config.toml
arch = "vit"
train_examples = 90422
tokenizer = "word"
mlp_ratio = 2.67
bias = "none"
layer_scale_init = 1.0
width = 192
init = "torch_default"
optimizer = "soap"
shampoo_beta = 0.95
max_precond_dim = 1024
adamw_lr_other_params = 0.0016
lr_schedule = "linear"
final_lr_fraction = 0
Rows from block 6 of a small CTC image transcriber, named by matrix and row number. Rows with one number belong to one neuron. Each number is 128 + 32 x the weight over its row's rms, rounded and kept within 0 to 255. All counts start at 0. Numbers have three digits each. After the name is the row's rms in percent of the matrix's.
After each neuron's rows are labels from the 100 images, of 14976, where the neuron reaches its largest size: "responds to" is what is common among them; "peak on" is the class under the peak. Only what is clearly more common there than usual is listed. The data: short English words printed on busy colour backdrops. In brackets: how many of the 100, against the usual share in percent.
# gate: MLP gate (model.blocks.6.mlp.gate.weight, 512x192), inputs 0-95
# fc1: MLP up (model.blocks.6.mlp.fc1.weight, 512x192), inputs 0-95
# fc2: MLP down (model.blocks.6.mlp.fc2.weight, 192x512, transposed), outputs 0-95

gate.100 086:135089132092174114121124183174179082160171126090107163106094147158133146086173047148139138120057093120185163137118141118173198149128133093158114116082061102197133108163123115128166093174122102199186138194100052165172134097139108145119105140138111092187124149182166112126152143117175143149
fc1.100 086:141109193129197110078124180170188115182121133134105132111171185162104100109134104100130079137057089140135120133123175172112115131072148085147121132102103110158137125104113062180125053171143104160132130151113150147168136157119117140062194110128144104121122134133132167137106122129104125172
fc2.100 092:107074144158070151124133085055102100128125137146111139084085096144124128111146093140069150160130143118059085107123161128117135119201121191170101086181175114183105135174105150164138154077120185138172057132128115116155150205152143128115135099118123130174101102090078083156109121100163128148
responds to: the letter e (75 vs 35); bold (72 vs 46.2)
peak on: letter e (65 vs 0.3)

gate.392 088:163152113189175125107146182113146155130140161123066117149063039129132075183056118115167110108075062049121153119147093162142080164072143170142164190189147123068147100141141107113088066149163135103105134110141129173076127139123136096114102086156050128095147139130128121163106141153150124144
fc1.392 089:113118139103129174116118095160141135137084204117191171059181170142141173083165119116068138156146156171127105139156100084119109100149103094088081068128114096158104147055101155164157164116123136108141157146124177124177191110079138160140085208117124039178108197116122113123123160104094113098
fc2.392 091:093093137066161185165142122150121160161140144107083100122137111185132111119112082170102132149098140132105130153092099128170105157101129113036138098064134234106149121119124098120128132114145112152142104127140166094104124116114123123188115148109136156139091155165156096175130131091158089115
responds to: capitals (86 vs 34.1); the letter a (63 vs 35.2)
peak on: letter a (25 vs 0.3)

gate.419 102:133142163190188108133116113076093114109103156136106136097082149139137138145091119105113139065123117159161092207100119164146089099119120101127122120107131156121123074138138124134146159171133140136138094121110087114133108153069157121099138125107164201135138126142104080129149129162108094066
fc1.419 096:085107134162172063107160111148140177107085130119095089132166111113122120156124144110102124171181130098156104090148119114137036134099174153148156177141148139124069072162143130132135112094123143089148096147198119121138154145155140110196113123115121134121132098154170144123114084084110177095
fc2.419 093:122119133098070137144087094093087133102150113140124125121106174098083148145140079137190128124129106144172099109142173089112147101090151147138120147107166096058127158155096169156140132095100145192087193176157122098158151103157150188055102123172120128112199137095130092207130191123154071156
responds to: the letter w (51 vs 9.5)
peak on: letter w (27 vs 0.1)

gate.322 116:107228090114086190195210131142160119122081133130105113066137167122092134097186123127136092129105094080130099094066174100143087116098098125105116127111117142106185152106120195198153118126121153129113065157111099136154105134102090172147108094161164162128096134130147162147187081122102080110
fc1.322 114:052185128114097099142163082125159094122101133137041134058163153114112093091132126119119096133105072093179109128120144107148125088068155151135122135116117143123113132073130110169117117108089162127138129145140129155107127143085106146095154098127156135108082128116173152102202082127050083092
fc2.322 112:109095071166139093141190136102126127125139159123142101132073121168149145113133107108120118148161155086247128143122156082160097133137081089188176120147126130181108111087087157124138181128143158117103033124075107202103095120124107117126171102127083198059151165086142165098135125096102174126
responds to: the letter s (94 vs 16.5)
peak on: letter s (40 vs 0.1)

gate.436 087:107133129088093088146141111163167121119139108169166108155146103113164128107187120147111149108098143128142119146111142081085125073101124103138155095104156192166087118135151152182062140078132170175107136139129095095166127146132150134111148145193182097137107115125173110184114135087121138183
fc1.436 089:193124161165131166146155139137122126097112100117065126181143100152159091120119098034147097148145160081137106103162167123137139150116135104105115193177136124132121125123102140136138095222151120128144098099128073123145135039135075117138161097090090132098146158125136122120122182172145115096
fc2.436 086:105100099128091164172151115152140113141161125122090089116121208131084130113136106091128126106192197123159165115078143071110121101109090145119182171146142109094139141137162177130146144202120150118104225171102129159166065093127126106162133128104103057048102094142108134071142161149118121118
responds to: the letter a (89 vs 35.2)
peak on: letter a (52 vs 0.3)

gate.53 113:113054114107162059132166112086168117132183136087069143113134119152072142074115110081142136141172129157132121167133117143134106099077109154135111060123110129176089148152145178110126122138145106078169135133204099173164126117150160117094067115171145122151164168133174131122133129115091118176
fc1.53 116:085136119124110080175141124146097037098180154109100145114148132148188139103060127078128108102107118081099161124169134106121117148066156143118131124143133070125168150183165149097142134166087127120123166116077104152093132081160139066122116113130103154070167148143126121124170172129150103080
fc2.53 106:143146079081049154138152103157199129073129153143111174105125126168154071065170164110134113144114162074109089129091172151144140145081135108139145080148167128112118144117135099150184155161074214151120144152165133121116103151164189098152090161140146100133162143147080106107147107129083155128
responds to: small letters (97 vs 33); the letter f (84 vs 8.7)
peak on: letter f (63 vs 0.1)

gate.45 098:105114159169133026194178126102114086099135136143095150136138174122105125146154102105182126112159118090118192079077144143147147173140155196172154157101167131119178150074091150147131121115121092172179133140110177101055098142151142127131099136181130164138137162082063082163159119117145122116
fc1.45 091:142124154100105147138175136146155094125124113077065140151119113161122130103109147150122076133173092094110087115071142109127151112074112170148106128110110127116105153160175127069128149128104129154130168165084146145102129180182007140133069163172128144159173129109125124100135082096101130116
fc2.45 100:081169117160176149134065070075144153131185150153101133080138145132122099132135123121104090123136108126074116201143118156113085072145123154139096126213177125118149147120076080200127125199065132101113090137135117188138144142129172165132100136146133138156123146179100070076123147175152105163
responds to: small letters (83 vs 33); the letter f (64 vs 8.7)
peak on: letter f (25 vs 0.1)

gate.44 093:085099108111146095152162124128114142133123096066105130154133161117149137031117071130120065087162138137126147139170154132130117046124154153122098108116081055152135152169135080107132133153091140164153096106140137111102153105138115086152102092143168203097104198059113140126065144134128139104
fc1.44 096:117184152112051114103127125076128053106151098198145106105131127185145137202124141123114145164079124168140064130130151145105103174046121129136101197137122128108072111100171149063123086088144146100106141090045111086202128097182173158058139102132112103175091107163171067085124132152125159126
fc2.44 099:161133056183172172109143112139126146109096153095143113121154143078095155077111144107113144148113156127193127143130078166126114141145166107089196113122102139158157133177130169123145106092139043061132170099151149068137226093146092127150171106076134105082107140167189119069183134100068105115
responds to: small letters (82 vs 33); the letter f (72 vs 8.7)
peak on: letter f (41 vs 0.1)

gate.437 081:087124158144177140083126096179119150179121135182108133155130069165150116141100105117132135108136204162157105154191077119109055083117097163158142101149165157098157132131083121144109136144129182131094147162084138110188144104087090168150081130121173183116087084093138165157088088149113163151
fc1.437 087:149110127139119158109165131157128098193174170153164166172118086125116081154137080130138172147129178146140116145115109122079116051026086136146139144085115112111109102163060169127081145103134131123102118161081171116088116147081159147100063137153151122117111104055127161150110115153164207121
fc2.437 091:116138103176098116092112158137161091115112149113153180255087134173168097147123113109087121140159104109145101119127124130143113156140119104094079117116097114175144103095082117112165130096085123080148131080176141105137108149116123145119118138083090162100205135136123109170086152101136155145
responds to: the letter b (71 vs 10.4)
peak on: letter b (37 vs 0.1)

gate.208 101:193151076104158120119113130127110132106106158203112162149164131093112172180110122112111129131065105125164113132109089072160165130125065149088164118162144130116118133132101142083225093150156164106123130096142109134133106150115138134161144094118140079141149106147172074084141128115151181099
fc1.208 091:163114089153127118123121182174114148070146115105100087117082173127131130140179199105146167195188095078126077094102180142105161115096120120114075094139067143121087152127164038115165124105174091089169134087157072131126143160093119138123168101122132077150105139107154112098131162155124095132
fc2.208 100:103128139168129115150105120134096099120131081165087104175172076149126139120125084146138130149132068077132043142150125165151079124108152127111132160136055161156167121137129118143141055121141087113159123137073156152119079121161107108107139129114157084159109175144136069150081132185182106171
responds to: the letter o (96 vs 34)
peak on: letter o (58 vs 0.3)

gate.440 106:135114131217110123112151130093121092195094103108134166068149094084172060153140185063106110080154206114114096125119135103125101155111105098138060145147167142082137149092124147151149126129135138142086135176178136123092082115150178166151178115098122126101125111126100147180107109151170125121
fc1.440 104:192133136053173099105131101164124098105150104204100163201161131121168118113144234154081122104166161132114216199153076117084211125107126134111152100171141168137092171126135145141111134173152127174162148114153154109113081125107096080150094157120079113177079161138140138125176183156155139117
fc2.440 099:083144132160162154126110107141076168147131055088095154140111113154125147119103139102148146133221152154108139073104103150125143129118163122084165085104116152108165166121114156127062143142138109179126115087067134119102163088139150115167049094155185136055186071160133145118145145173148195136
responds to: the letter n (80 vs 22.8); capitals (68 vs 34.1)
peak on: letter n (32 vs 0.2)

gate.486 100:140077156107162099131171107141130178091128197138148085101148155127161124134094156083189170159103117155172133081100057144106162157105144152151129129136096150079081158137140092142097082161176126155107082120138102056152102137146123091180129145159152130135154158175124055123095128117167127127
fc1.486 096:095148167156130165125153160191124193086169154141156089119157119141177126097130160068204062119091147120095086159165096121125103154137099100147119113180128144163104142113128118144078085187116126126080122160136086117180079202101116115167107109131149133114120127124140075126165118061121121114
fc2.486 093:127146187159135092138104073152136121178098159144170106153123154155144086097173105163171158127182134148133157017113108152070138127107156151070085142113111111183135159121105131087095187163135146113080128120107113100094110157092151111156159131155089114106054171112090161134146098104077133081
responds to: capitals (81 vs 34.1); the letter l (62 vs 22.6); the letter u (27 vs 9.3)
peak on: letter l (25 vs 0.1)

gate.439 088:078104072128117109129139138138188130115087132117156108202040085117109140124123124077140121119116173117142117132118137116164093089135099107192136116102099121179106173145079144126124146140170120059108196094132098109192095132093166077118083086095104180109142173093100121190164136151119130119
fc1.439 094:131105153160141104133118091153152159125128089179144157100110152092118105121182123112142105163134115116140157133132153184120134106124124097121140126112152117107120129085134117142130143098144126142128137104137170113115094132082170197009154079135117133114063174102152074132164084201132091119
fc2.439 094:115141140158142117046156139129150114123131090133136123154140070095106102130103102117110112129146085133084178109125121133175110142137175131119139144120158135149107106097149169186121119129183145126139108102149102125128127101111146061132145168156128193106142177161182152144164117120162162142
responds to: capitals (65 vs 34.1); the letter m (48 vs 9.9); the letter w (28 vs 9.5)
peak on: letter m (28 vs 0.1)

gate.57 127:111088120114145121078156122144126135074135117113143134129223221084111084058165166179091107118116160165126146102139100102115099132107103140139127137153107115121145100122135137093105159140153158123138160159134148131101108143079151116136116122120167177064163126138163142090139069160119098119
fc1.57 118:132100156110095149189152123132148182138112146171140127159071066159148116170110134106157087120108107066102142097096122163159110145143157134115137093118147129115113103198060090124143130084135163111095091044126056135138099170175127089151148146080099125165096142092099157191142160136098166135
fc2.57 111:118123153156137115172166106104120116112121108130102113180172127122138113125141123137130132149103138076187149141119088134113144092151160191169101144115062110127079181119131156145176112142133105164103163116145119153112108085166085171113156120119126112138119081080219146179099223143118084120
responds to: the letter s (83 vs 16.5); the letter e (69 vs 35)
peak on: letter s (29 vs 0.1)

gate.492 099:099129116114162137145130155096162083137154144181160164099143163106078144131176113095119146126064107159157146174091127099251090077148111130199147142155084138146117116126190122160123125079084176097151122163116165109114132169078141115139084113114150120154171037085154077120102079169160093110
fc1.492 093:170138174155140087127123162129104144162113098138097078144101063146130099122127138178137140157132157079083134096136113126013150133163130111118081153101082131104112104136138131088181086107183111105167186137135093137142165088165113123122140178140111129127099193168154067167150141112170141106
fc2.492 093:096112111132125135114142159088151102128089191166159147155084141146147141115121099114134160132181152114092160141121100107139171113129100084100149094130122096091095211149120140098126112092108144158134177111162116050155133126146057079205095096107188090186134105080158125045195045084144194121
responds to: the letter s (85 vs 16.5); the letter g (26 vs 10.4)
peak on: letter s (42 vs 0.1)

gate.168 094:170090148120154154140131121121137080058123167110177108123119125096098104083124193096139093130122125076081154146088092162077171120154097142138085069162128084053126129171168111139132140140161058132101172161146145200191141152143117097166136132113123164079172122146197094110125086077094095184
fc1.168 099:140194151120132100078152078092152119107169208116109066089062111161120144184139122177130108118122117151133115147148134178124162084121133127104179103077161171135131144141123076166115125067108133121133123171118125112130146175136176151117131196110141133141153128066077150153172132111173055144
fc2.168 107:129155112120183109125100112108086193091167104150198118197165175091150097121093133175085125115197093152092145112119182141172183116154115118112206144135135129156146146130145126117123139132128172110125138146152197169098101147178119075094152092181070164122191189081152152127138090101127157101
responds to: the letter t (98 vs 22.9)
peak on: letter t (53 vs 0.1)

gate.350 103:110141064170129155120182135136159172090156172137141168062152132137127155181116078088094141162083100141148155155149136150119097087117126129072093125143121177124184109114108153122079130120158189114139168150066134157109152130091132130078135082208172120168094151165102131100096124177109109121
fc1.350 098:110157133129215141141106137095168132078106142084143141150162155135128131111108089110152185108032107116159137168163051185055117122112114133103130159106117119068108125181110131132151102188164137132184178205059107095169133114144061139153103135154138054163099177155141043173114161126140100101
fc2.350 101:190107169155098077125089213186117076157171128175074110137095129143180157143139196163134144142129162127145133119066186080173204118105132125118209113116128146125083189115132122094171117070141134195143112106153129111092146163193121100107128225109127126143152083158168157097111109174127136196
responds to: the letter o (97 vs 34); red ink (25 vs 8.7)
peak on: letter o (28 vs 0.3)

gate.489 098:125098197149185131117131170104110132119092061126150158151070156095097142152108137108083096081161132110157123159164119194128151153138149116160127086151183129130159089106112164099121137128229128105104144100145136193110119143116119067090177101126129176103131157105119105130129108116149105093
fc1.489 099:112136205139161167119085134086157085142138158182120080128107202126142157172179124081122131166145167156092167149144086148094141123113138156145157107166097131024121146146110157120149155145159055062122113119204147124122145165132051101112129137139115109130098141157079112136123088121123121101
fc2.489 096:186130099188163135146107156116106117152115142151128145092145151120124153131090112140111092111123157109092159085128106161125129121137108097090125109188152128167084128148128112075127161138143133144188112147163139143163058175180058077112152136107134124198194195092107086105106163127135108125
responds to: the letter t (96 vs 22.9)
peak on: letter t (51 vs 0.1)

gate.70 115:080129121133127145162122114140155164097097125166098100105105079072076160123123142150157128119122118208090135087133175168169163151129154123121123145094129135075118109110142148106173179190131209211132182129138171135157159109167135062129187104150109187124096142104096142166119182118121085097
fc1.70 117:174148196128121044120149137160048098079126178112120140150100163203150107158132120106094107200151172057152074148134131106165123152162156185099156095159156105108128101200114140119101114105201093099083168104103122147132090125120139124090139131146144102117099145156160169131147113126116110107
fc2.70 108:122129136168180123085121060130110138149139100168112134094121118087127101177160153114179122089178137122076173174149156156119155153056110123078112134178079069134116150088116138070150082137118189088166084150112095123159153105044205091073124194134152100151100112089103139165112120068097162097
responds to: the letter e (94 vs 35)
peak on: letter e (42 vs 0.3)

gate.479 091:102146123090152185104134159191141203114079173082095165141165109113113097173130100152089102131131087127179117143104134153121166144213094127141090145182060161178129136170102165135133124079125143141145138141196145111126105125141132163122159099112116182168148162144128126101132132128155065130
fc1.479 089:075121133193113119185152137162131119107138120148186129130179202105097157130141069141106065119177133166094171119093210110074089098122140170136144089140145100163145188146166078145112152111140145112102113127123169154155144152191163109171145137116115130080141101069148130156141111087156125125
fc2.479 098:156110179218074107131101133180116168075123104152172118099124126133132131106172144140110093090083128184077162113148109163154159130164155119162128140076100134101106102072133160160137221086173118185151120140138101122077129079144164108150112141120123124123078158163118078199140118166150114156
responds to: the letter e (80 vs 35)
peak on: letter e (37 vs 0.3)

gate.481 120:138157128126151145164054143058084172138065104189156134086135172133111105138092121117135171084081107100143131200113161106076107117121114187092119142121129123126130137150152147126113092121107076123103116178066125101118095132111155144146040120191114137112098155127097047151169138118182142099
fc1.481 117:085189148131157081087159176116177149178138123147109144130069112136121166148134135172122087120124131148118142126179177180172137105094172142110121151106098101126181123106135121160139165132110139089183091101152100145109173131155159119155195082112162144252121102119083173162137139134064146162
fc2.481 109:099099102097117082092144125095095127119149108197162168078147161147105074140156165139113095134147124160103107139124140201192139104099185093174139139100154118062168113130153149170097152143123149161208170081152104112143095102111134144111109129128079130146144059221085121108112155127067127130
responds to: the letter l (83 vs 22.6)
peak on: letter l (39 vs 0.1)

gate.455 105:090076144091145170167129157143161131181121147141110149161119069160149070110120155173149166121174108120156082129096077049056148180145088164132133131091082178115141135185093126103102101128097126124076149120070068135107188076094140134176112148170078115147170086109171131195152138112183136096
fc1.455 116:099100126049174161163123168106146096154128114141144133143155103180169071074141072122144141121160137138155062189138133053059107138145073110098065147156112166137135135168125137121138115129126070138083147139058132139138162053083206133148139147119101143160177148129175106116116151096121131110
fc2.455 113:159184135136166177134089139172164105088059134110123148173107112150147138132141127110156113076134159106167128161163107049173113148148111104096098115156100184171093150173070143093134141129140146040065138155082137131151124118124105102167107108127125158119131079101144133139162192166165172154
responds to: the letter b (42 vs 10.4)
peak on: letter b (31 vs 0.1)

gate.162 103:064105146103148115172146107126071106156154097112188049126108141092123125137177168129115084081135139093153151160116123170048155102163118134155210043147086144164172129092155114135125118102141108130164102154122129149117142110077124117122100154095168171165174111132103123185110145101129161141
fc1.162 101:178143119092094093100083109158098157163101153111102139122130101110202190073126159105172178160126055135109033069136156043184097132190116089148105165082137113119121078137141080145147125111097140143114093096131117090102133149119115177190100098124154108140137119095120156146131135126137119117
fc2.162 099:119164136152049096122134104165131110142112157130166135216125135116119143123156154134126136188097085091125106111193083131127058137124100109122100163102113154113148146107130080157070144091105082111107131099078085121138134103106088127156099139105058098127103047105161136154121130135173079123
responds to: the letter t (78 vs 22.9)
peak on: letter t (29 vs 0.1)

gate.240 101:138134117112123142124138133126167159133094121125090074241130115103122165121132115172083116165145164122121170131127102120160118115115138105125154092078151171154104054148104187089152113186127166147149128103144054121121169175123172094082127144179155149061152173193153108130087118130105127152
fc1.240 099:174122097115133135142106116110123151061114129121113100201114138090111137174140106145107167109120129136153192130111076087143135125121103118150135118108162130129073096154154184100132146157079142134182171099156052085095131172069130123056076139126146122062120196152129112086103121126073154113
fc2.240 088:111191192138146086073099148134108125114135137133166117068108074134099151088169165094167160106117092103103183097151107146093154102101186164127045107158118100168095108119088114095036101127109121117100100095142106144151171084137069190127162124165117142150102089086188165190151059102164159104
responds to: the letter a (98 vs 35.2); capitals (83 vs 34.1)
peak on: letter a (61 vs 0.3)

gate.470 106:098139082088163106165134131100122143087068116145098141084129120106147068107104096143150090090135121107094107175099148096050116119082148147131138206128108160172102135170154113120141110102155141079169100178168116068115082135207123123182122171127104116145059205163064122117107113140156106136
fc1.470 110:072183087148160127075139091132129130153114085068169084104144098083125104109077135158165086158112111168119065073163138130111159131070137160105153130111104128161173092105128137073204149125119162073166106157148177065184137095113094142066137142075105113114098187097130122122083093146117098162
fc2.470 104:104134105132152104155146119184086121086107198162160197128164082135111150139050118128151180142133165110122155146138122135160119143143148180137122190135080113096162184109127136185078110184098155190080101080185138101174130168097131111139127119150155112165216096119152145107182146122118099125
responds to: the letter n (83 vs 22.8); first letter capital (70 vs 32.8); serif (53 vs 25.3); the letter t (46 vs 22.9)
peak on: letter n (42 vs 0.2)

gate.143 109:166128161110167101121149107122112097137156169093140152144132098092139141101118124123142146124066100114103164135079122092108145037156110075078111185115153078139190162151163105107142124112147079141129083100110060162111149121120088131095094091114133163166170144161196144165133150136196166132
fc1.143 106:096111121128141083128154155176119186096064140143192077177076149184056092166124152098071165138145096114125143147162158204174131136119120096127098168209147119092075119127086133159097159130131127140158138111151136179145147141098139134105088167165093100133103154126137147108127091165060111143
fc2.143 105:131149156143126103190117128160188139091093073120186127111163142171129105127104048073145122095139190168122108163119195144155143088080189063171167171154127109127149169097125161103129108135146103160142170149159123117109169087152109126105133126150206130104087099145122123153097166128139143140
responds to: the letter c (77 vs 12.6)
peak on: letter c (25 vs 0.1)

gate.209 104:113105118105194105177134128149131164141171158126123151100186142138168190146140121114119119130098163134096171116194077132052184160088190097150147119089141132092073143145103142112153158118051066164160120150106155086123092167138201092087120135099114122133098175108104120104132176137197116153
fc1.209 106:124152117123144115138123079193154156127143127089140123073123155110154139127115105171124076103074124124132158103190101109044150173055122157104141108179126074144098125100101134151106152123083133134155122168123096152196142125143142128125115165190138114172123076113128103142090148117147065148
fc2.209 093:112155133134135189171131145147110165189086137152100158081125066194122132092147084118068090124160155114136162127165141153145121101156144152104096105151137109132139148158116118126186154125168202154109149146115104151093116076158097109072107073060158102169151172169081092109141061082123124147
responds to: small letters (90 vs 33); the letter f (55 vs 8.7)
peak on: letter f (41 vs 0.1); letter t (25 vs 0.1)

gate.363 094:140129121076110060101100091116083106141121138181139129106122171140064098088086163154133118149138112116114163119131179126056115125106107131122194095178175098083109071157072126092128151143120132119191131096106120135095118113125094131132117121119152119160168130110139107188180143145123110144
fc1.363 087:160132150136140124097184140162138149178142092132154151081148104182102090085100102118109151135141192171141162156141107106123102076158150179126155149152193153049130104125088141108056113151147106148185113077099123116109175133136109101096183143124114205162115138099133141148137135147197074163
fc2.363 090:134170173076138198147146187106182105165138097138137141150049108124127131115192091114099143110118128154082157097091131102095134109119108145170141129152174114154151172142100117081108135121079112207159123110162120120099144108099079110136143114130169101122172166152126164145092093081112128145
responds to: the letter o (75 vs 34)
peak on: letter o (31 vs 0.3)

gate.415 092:187175091155128138152172155148111122116055070151103084177097145146140158165077143143080133107121114205124063127173081174165169109099126049145137147123131071110115150097162120082101103088113126185145105149141142152176109154116107126094076083161153082058087100083147121122122128094109146141
fc1.415 105:151119052079086113148157183075102133097145071175130101120155121155107146077142110120119131132141117134077095087142148160098133110127107103078156189132121084147186166156119111142199133128145179123069088128161193093146151144102116090123114129125124134105122121124186147145115137142144141098
fc2.415 100:106150111195131164135119086146094099113130195084115123112177223130139091183160113128090140113180126061151118096115069140133079196112202139138139122104105093145130153049153123177105142150119055137120162174125077129174103130116125145113094159085155105130142171100124175161104147052111072103
responds to: the letter o (80 vs 34); the letter w (25 vs 9.5); word: owl (25 vs 0.5)
peak on: letter o (26 vs 0.3)

gate.152 119:049067181100121171119128117128118126125122121131140163120070167089142082147128119122102113086080141086160136079130108165080209094092109113121131124142102125140072174118196130106171208108146108150174136149160128146129162110153076124105141144093116129173107161108069126200176111086075088077
fc1.152 116:099155151107163158118127091105085104141060094125132101086131105102159154126068147158120148053088202077140147118115164183115177110114133109167145100153119129113090130113149131086148150109159057180137129161157131170073212104158125080115172137052107143116159135078070083135173117064151111098
fc2.152 113:107137138153145106148122165103153144158126110137098113120133114124122110198105112157125042150097139117164107162128194160090167095157127171166156090168123151157123129063174085180082146153130083139129135121159133144105096115212118088103146063103181103173124133110125144076129173121120098140
responds to: the letter t (94 vs 22.9)
peak on: letter t (67 vs 0.1)

gate.309 093:153115102222112123178140110104170114097113100139137143152156138172123124183118130118154117141143176137137172085132113151172181153110116132094098147122125073108100070137178170059145093143078114140192177131175128179106107137139207186125171107130182095135161099069120125152166088089190090162
fc1.309 097:096113194160158143172120150124153178076147179121129092108095159120104161100093076122106120098135149126124171175090124195146139119080079149166142137109160162108171109179061055185115192155105130119098191134071164118175127106181093140097129129163091188130084115165102124098083167125058150137
fc2.309 096:094170098082102114128101144077137185143089157117116106108092115104072138110177091066176108143121109147088174135099157116096093149124085102152082092114172097093109183089158146135096068089104160122108109139124086170109154143119152164094152076099192087096176124144099188120151135086112142106
responds to: small letters (63 vs 33); serif (53 vs 25.3); the letter b (45 vs 10.4)
peak on: letter b (28 vs 0.1)

gate.398 106:142160099159173152161136124092146082067104135151130046098172131088128147163205097129145114150145118105115061091135084147163106095139105165096157093199065144129135151125141116085175097098157146135151175117166148131068141157142122109152119092139117145129115137102137112077164114086069117123
fc1.398 100:131095138147147176171130113193144123118087119091118101106140160115160127199113096125167107168176141129114083100144132120174090125090094175060159170224078181140132145143079127134188101160101165114165187121169176076097083173151165145157091126091131101118107131107093105083158104113081119140
fc2.398 091:125147127134076142107209144105152147103120129078090124133122077074126139166098115116059098127089070099191131123127108124089105089069100103171170121076077138101149130111137134114089148117156155138141123090154147161187092132125097116155159147126077114054144159096172097146154177141199106165
responds to: the letter o (91 vs 34); the letter l (57 vs 22.6); word: oil (32 vs 0.4)
peak on: letter o (41 vs 0.3)

gate.400 108:114159124162117073128121120188148134149113109170138152124138115166172109118110187152104082103102092099113117042131161090072114136031135108086121141152079126113116156110107150104118080118159136087121112159153143101124130132173163163078109067107140114131143144154132153107141185163101143170
fc1.400 111:145108137108130134156112119106081080148104157113133150112181103087118111107214168171116112116125141117154163102096127127119177114086153132088067111110107108208093151108168132162130174132117078132146204123120151112198153145118150170155116152149200106133122142112111190067123115058091148068
fc2.400 099:118093130128170085108084161106145171108147103098046183126141152152134103150082127084139121099107163156059141108139119134142113146104142088133135120133080132159128074148116114152163150102170116078152150119131170102161119139106132112125090146070162122034096208102161123109117180139144138139
responds to: the letter n (47 vs 22.8); the letter m (36 vs 9.9)
peak on: letter n (38 vs 0.2)

gate.233 117:100106101147125115122150177149092133186124083084098095080057133063108136090104093134082090105138166090188110100154144134158115128096079101104128181095135125157134123116120102125109150111143143067097139161146084121073095133071176167097154187136114135086158182141149144149179090153067129116
fc1.233 120:085158173101146155137111085102121067078120151119166170206155160195084136095137158173108122187151118211096114138103092110129116099202116201131148087134134094128153143121110152143155117118160111162135108122083148082120131174085098086163093118140090106170107109132124152141092136094107167131
fc2.233 101:088122090131171143159092167077090150124145082093124111121083167134130129107170163137079131119073080126051145091094095186125144058183114092110183157123111101149133120134162113120146147134103094109146163127118158093169153169155123109100109128062134141049152202111154170129200129074125148166
responds to: the letter n (93 vs 22.8); capitals (81 vs 34.1)
peak on: letter n (64 vs 0.2)

gate.30 111:154099114136108122114187099157137155114093105112157124112143129168126164087081046132130174076111076069084101145158093116126125170063151073082080157123137133084130087106132073143186140124126147131127132154148128124137126155087095163126118149151077143107131127165172106120129107131119087087
fc1.30 106:130159134137158157128155102104121123145108095096144099092079143113123179138126062101135117095138073050096099092122090182137163173078092069124121145104203163100108165162086111092131162099113153104152206173163092102109110122073104194174101124151096154151089171156158078132102146149119067045
fc2.30 099:145130130120153085172129147152155064149122184184118137128131121129142102095095116110153119133111211154134162092092176061106095126149141139120132161159105186189126134133114084127119134113144084126117154119128125174054119138063115160123142137101110116179098084090216188106147139074170129171
responds to: the letter w (84 vs 9.5)
peak on: letter w (56 vs 0.1)

gate.303 096:143068105096120142108134167139118144137089099078132127100125109133089092089127112107125124157125170119143117173089112109091149174155133095153070214146119150117124139173064157130186084129131101129078206113150103111151118140111074082077102165142165105122149188151137061140100131065146142141
fc1.303 103:168125142129209173068080127125083149133082157179143120133074111133100128101082113148115140094155189157230101110111136089084120137121136120192113158154128120126108141162113118108077088124116111123103105090115159073099122155199147120153101109179133163182139112128098149157093088130164117129
fc2.303 105:167132108154141093096133066145107141184133126121107168185157115135139087154132107107171131170146133150136074131162159096079110112122159118168139128120147134155180130125112087105102096084210120102142102197137068108108123101120157116175192143166128165147174079121083110107112149127110180145
responds to: the letter t (98 vs 22.9); first letter capital (65 vs 32.8); the letter e (61 vs 35)
peak on: letter t (54 vs 0.1)